From a checkpoint of a small contrastive image-text model: encoder moe expert_choice.
Rows from block 3 of the image encoder of a small contrastive image-text model, named by matrix and row number. Rows with one number within an expert belong to one neuron, the router's apart. Each number is 200 + 20 x the weight over its row's rms, rounded and kept within 0 to 999. All counts start at 0. After the name is the row's rms in percent of the matrix's.
Before each expert's rows are labels from the 100 images, of 14848, where the router gives the expert most weight on average: "top examples" is what is common among them. Only what is clearly more common there than usual is listed. The data: made-up waving flags. In brackets: how many of the 100, against the usual share in percent.
# router: router (encoder.blocks.3.mlp.router.weight, 4x128), inputs 0-127
# up: expert up (encoder.blocks.3.mlp.up, 4x128x128), inputs 0-127
# down: expert down (encoder.blocks.3.mlp.down, 4x128x128, transposed), outputs 0-127

# expert 1
top examples: yellow (63 vs 22.2); white (63 vs 22.5); plain field (46 vs 6.6)
router.1,091,174,177,231,215,192,175,200,164,191,177,217,213,180,180,172,196,198,231,214,213,213,207,215,174,237,181,209,199,193,162,177,224,232,171,207,210,208,179,176,200,217,218,191,191,165,196,182,190,192,233,179,227,204,223,189,201,225,207,189,197,207,203,185,183,187,213,172,215,194,207,199,231,181,215,177,212,226,213,215,206,184,237,208,202,180,216,199,237,240,171,189,172,167,196,226,189,201,217,188,219,196,174,197,170,172,213,233,212,187,203,199,180,169,186,209,235,195,235,208,210,234,228,177,201,193,164,181,225
up.12,105,221,208,206,179,219,222,187,223,196,216,190,197,186,215,206,171,223,178,231,187,219,243,202,195,181,205,203,204,180,198,214,200,177,234,183,213,209,195,207,192,178,199,176,200,207,195,201,178,208,203,206,210,178,207,162,211,204,190,201,175,225,196,194,216,189,210,242,214,207,127,178,191,203,170,180,185,205,208,191,193,195,214,233,216,206,189,210,184,214,247,192,183,199,233,197,229,237,183,134,172,229,200,181,214,243,184,188,188,214,202,163,221,195,197,196,217,195,205,242,239,201,193,191,197,208,185,184,190
down.12,095,177,177,176,198,213,171,207,206,172,212,217,187,203,228,198,164,176,192,199,218,175,181,241,223,202,159,172,193,217,208,164,223,187,223,198,186,187,182,187,185,206,182,208,220,206,192,212,202,220,207,162,227,201,214,202,166,179,202,195,156,165,196,183,216,194,193,179,194,208,201,226,207,237,197,198,224,217,210,195,228,234,216,187,239,216,239,228,182,179,175,213,193,215,180,207,171,191,207,182,211,217,177,245,213,208,212,183,196,229,187,197,204,190,207,220,221,230,206,207,220,167,220,229,204,187,167,186,182
up.13,115,202,217,184,178,217,197,162,202,228,200,218,161,199,189,224,214,200,171,178,200,167,174,177,214,198,239,215,224,235,220,196,175,200,216,203,168,200,199,191,176,200,198,222,211,212,190,193,215,199,184,181,173,184,217,225,211,191,199,180,185,218,199,183,196,210,222,201,199,185,205,214,232,197,206,208,242,177,196,193,236,211,168,203,189,227,232,258,172,175,196,196,212,223,193,222,201,209,205,208,211,221,256,189,207,196,207,182,183,204,218,220,186,171,178,213,131,199,197,218,191,159,180,205,199,202,210,192,203
down.13,123,234,237,215,215,233,198,195,193,230,189,167,164,183,220,227,222,183,190,187,220,177,195,167,231,218,233,199,224,197,204,182,200,216,205,174,182,223,177,201,170,197,209,204,204,199,158,191,176,192,187,211,189,195,170,197,194,208,155,190,195,188,207,197,227,188,191,195,210,202,214,216,239,232,204,200,162,189,180,193,187,212,182,184,223,178,205,213,157,210,196,201,235,191,210,208,197,225,205,193,217,212,229,177,210,207,229,201,177,190,221,210,204,174,188,162,226,187,179,215,171,203,200,173,170,209,259,190,195

# expert 3
top examples: black (61 vs 22.8); brown (52 vs 22.9); green (49 vs 22.6); plain field (29 vs 6.6)
router.3,116,217,231,177,184,184,227,198,219,228,206,173,180,187,226,235,191,232,212,209,196,183,177,194,231,197,254,203,200,234,242,181,167,173,214,185,156,194,197,239,156,197,191,215,193,213,210,179,193,187,184,201,180,180,197,194,175,189,208,218,191,182,178,216,189,186,195,214,195,204,190,232,188,216,201,227,177,227,205,189,180,195,188,184,206,238,172,196,204,192,227,200,204,201,207,189,218,199,172,208,203,210,227,234,230,189,195,198,163,194,196,191,212,225,199,199,162,190,170,221,192,174,184,208,215,243,225,218,183
up.12,113,195,188,227,227,193,197,218,193,188,222,233,198,201,185,184,183,175,228,227,233,216,235,213,212,205,193,165,180,184,176,226,214,197,194,215,197,182,210,144,219,211,220,195,169,159,171,197,219,202,214,147,215,210,185,190,201,194,200,190,189,179,199,178,183,213,212,196,204,169,203,194,223,199,208,172,198,204,216,196,225,228,224,228,212,184,224,190,210,246,187,203,175,194,214,215,228,203,215,199,172,194,213,231,197,175,207,191,215,190,202,232,191,186,164,208,213,173,250,173,161,206,211,179,217,195,211,174,195
down.12,103,205,245,216,213,200,224,186,198,201,184,160,176,159,196,185,187,212,204,197,191,182,200,190,181,209,202,219,249,218,224,170,201,200,165,194,209,241,197,233,190,195,216,190,216,184,165,215,188,201,206,198,189,178,216,197,220,223,190,191,234,235,207,220,232,203,190,211,194,206,166,198,212,181,203,210,190,209,184,187,139,157,187,180,191,213,177,212,197,165,202,193,223,208,155,186,187,190,198,164,184,215,202,193,238,225,177,224,199,218,193,168,215,197,218,199,203,211,176,177,222,216,217,175,214,200,211,231,192
up.13,096,196,176,195,219,176,219,216,217,213,203,248,212,220,198,220,218,182,196,205,200,196,233,206,212,213,175,191,173,175,208,224,216,196,207,232,193,159,213,213,246,179,201,210,216,202,234,193,226,209,195,189,190,260,189,169,190,173,174,185,216,199,195,217,199,177,209,215,197,173,224,222,198,192,164,205,184,170,209,196,179,223,172,225,200,198,181,140,172,186,199,177,209,186,219,187,212,181,207,214,174,189,228,171,208,201,213,176,181,207,157,195,219,207,223,233,210,181,180,180,217,185,198,223,193,179,210,200,202
down.13,092,232,186,146,238,182,181,213,231,243,181,228,194,193,167,206,230,180,193,200,216,204,199,188,238,188,214,199,183,176,196,191,191,195,239,197,192,192,218,199,237,201,148,219,203,186,169,222,193,224,221,197,210,211,182,193,191,238,216,208,193,209,209,182,183,193,210,200,176,188,211,181,171,207,200,210,170,220,187,215,227,199,183,175,212,193,175,204,196,253,200,195,197,214,197,229,199,170,209,235,194,194,178,204,197,188,208,153,184,196,208,234,176,224,217,193,218,156,196,197,175,190,181,185,195,191,212,195,187

# expert 0
top examples: purple (67 vs 23); blue (62 vs 22.3)
router.0,102,226,218,207,167,245,214,190,237,179,173,177,198,188,212,227,184,204,180,167,162,171,168,220,207,182,195,210,221,192,232,201,189,207,231,192,227,232,211,197,217,201,212,179,232,227,197,215,173,190,189,225,208,202,193,214,235,199,168,171,218,225,201,233,215,178,203,215,208,221,218,166,196,198,180,208,192,170,164,177,192,160,216,169,197,198,199,221,177,193,221,211,219,214,200,197,161,240,197,187,191,179,195,181,189,212,179,215,183,213,177,198,220,193,186,230,207,209,178,186,234,196,209,188,213,212,194,224,197
up.12,113,141,199,201,184,209,189,179,196,179,188,164,227,197,165,215,179,214,207,187,203,190,199,217,210,179,225,217,209,209,214,164,183,191,192,191,194,193,215,192,180,194,203,193,198,240,188,212,214,211,190,168,251,208,235,208,227,205,188,171,210,205,248,186,178,210,226,205,203,215,187,179,187,206,189,198,220,209,208,195,195,189,224,156,222,219,206,206,209,203,215,229,199,188,158,207,168,195,186,172,220,217,222,205,193,190,157,219,200,222,186,189,229,202,193,212,185,226,201,213,211,194,260,193,175,237,166,207,194
down.12,101,227,187,179,207,203,221,190,197,196,198,193,200,183,219,219,197,204,201,203,206,194,208,171,205,196,185,221,231,229,225,183,200,206,217,188,177,210,210,205,184,202,207,192,147,170,191,190,174,198,184,197,223,167,221,210,180,214,205,240,192,248,222,171,179,199,195,204,180,231,133,210,167,205,180,206,185,238,199,189,190,205,208,191,217,192,177,203,214,224,220,198,215,226,178,175,201,221,232,140,197,239,200,187,198,169,218,204,215,200,206,168,194,227,185,218,202,214,217,234,233,226,201,184,200,203,202,230,198
up.13,089,165,205,201,222,202,201,186,172,163,214,192,208,179,206,233,186,216,213,222,178,202,197,222,214,189,199,233,199,191,210,176,174,183,211,178,217,175,216,196,174,220,208,221,221,240,225,177,216,207,191,214,219,214,210,191,233,189,187,186,211,208,223,180,167,190,195,181,193,197,193,197,197,180,193,172,205,175,195,196,197,185,209,150,217,231,210,193,217,208,197,221,232,187,186,145,168,184,197,170,209,221,225,222,214,202,180,204,182,222,160,178,215,227,219,201,208,253,197,227,207,206,244,185,199,239,185,207,183
down.13,083,208,211,198,197,198,201,193,199,178,203,183,192,201,205,193,168,209,201,167,232,192,223,170,205,162,164,237,197,199,191,209,186,211,223,201,202,208,205,179,227,210,188,208,182,183,204,200,180,207,199,186,207,190,225,224,159,224,200,205,189,261,189,181,188,215,220,210,209,216,157,171,156,166,199,197,199,247,222,185,168,225,177,214,189,197,173,176,206,214,219,203,218,205,206,186,224,220,233,143,214,211,214,189,200,203,226,197,207,210,211,241,181,211,190,207,187,176,245,183,206,223,174,183,205,180,202,214,203

# expert 2
top examples: red (68 vs 22.8); orange (58 vs 22.7); pink (45 vs 22.1); plain field (29 vs 6.6)
router.2,089,201,181,197,233,180,182,226,169,213,224,220,207,223,182,197,224,146,193,200,222,229,258,187,202,190,158,191,187,162,190,225,222,199,203,220,212,166,214,198,211,182,186,216,188,202,210,207,238,233,180,192,183,217,186,187,199,203,217,221,187,188,204,165,206,210,190,181,184,186,194,207,188,198,209,207,209,179,207,229,237,253,180,233,205,187,203,187,191,180,179,208,204,196,211,206,227,177,210,207,180,212,211,184,203,195,198,159,211,184,223,215,178,201,223,161,221,201,202,180,175,198,203,229,169,165,217,185,202
up.12,092,211,195,187,228,178,189,165,208,189,220,197,234,185,195,207,220,205,218,181,225,215,241,183,198,223,223,213,206,226,188,202,203,203,195,206,171,185,204,200,189,185,188,202,199,208,162,179,207,202,221,189,219,210,215,192,181,222,212,193,183,176,209,168,149,202,217,175,198,185,179,219,208,222,203,229,186,245,241,219,208,233,217,198,230,207,197,178,193,233,176,213,211,193,219,187,190,167,237,214,164,231,239,206,213,163,198,187,191,183,201,198,184,222,227,156,225,182,207,201,192,170,193,182,206,219,211,227,170
down.12,081,170,198,219,205,209,180,201,182,191,221,225,231,229,198,218,189,223,176,205,218,215,184,212,218,204,180,178,203,200,167,206,230,173,179,197,169,167,208,190,210,192,223,235,180,218,226,170,162,206,217,208,186,223,248,190,180,194,215,185,214,182,191,176,173,208,209,172,180,206,234,226,181,183,210,190,195,187,234,188,207,239,210,209,200,187,225,200,241,223,179,199,220,217,182,186,229,198,194,164,181,155,197,210,193,170,234,206,232,201,207,189,222,220,224,179,198,203,231,210,220,213,210,188,183,212,202,172,195
up.13,103,157,175,231,226,199,169,196,163,186,195,209,239,202,162,180,209,201,245,208,189,237,192,225,180,219,196,193,177,195,173,178,237,195,158,182,210,200,185,198,203,215,212,223,192,158,193,184,225,202,222,208,213,201,218,184,210,217,212,221,227,192,233,199,184,172,234,180,205,204,217,194,176,206,199,186,201,204,223,228,198,198,206,183,188,202,193,151,205,213,170,196,164,217,189,229,191,197,217,198,222,202,186,214,163,185,216,184,229,163,210,209,213,191,202,197,197,165,227,191,195,214,208,221,197,221,162,189,202
down.13,087,230,226,173,176,177,216,211,235,236,189,184,186,184,204,227,162,194,166,193,220,174,202,202,204,188,201,215,214,212,211,183,186,213,211,208,187,204,217,242,175,183,184,195,219,240,191,227,208,184,210,212,183,197,205,217,188,231,200,179,197,181,188,206,216,206,185,206,178,182,231,239,196,218,182,230,161,194,189,183,186,189,189,204,179,241,197,201,170,214,176,223,254,194,172,161,189,230,194,215,217,176,238,175,189,211,174,183,208,200,189,169,212,225,212,186,199,199,161,183,198,190,209,199,201,207,235,193,197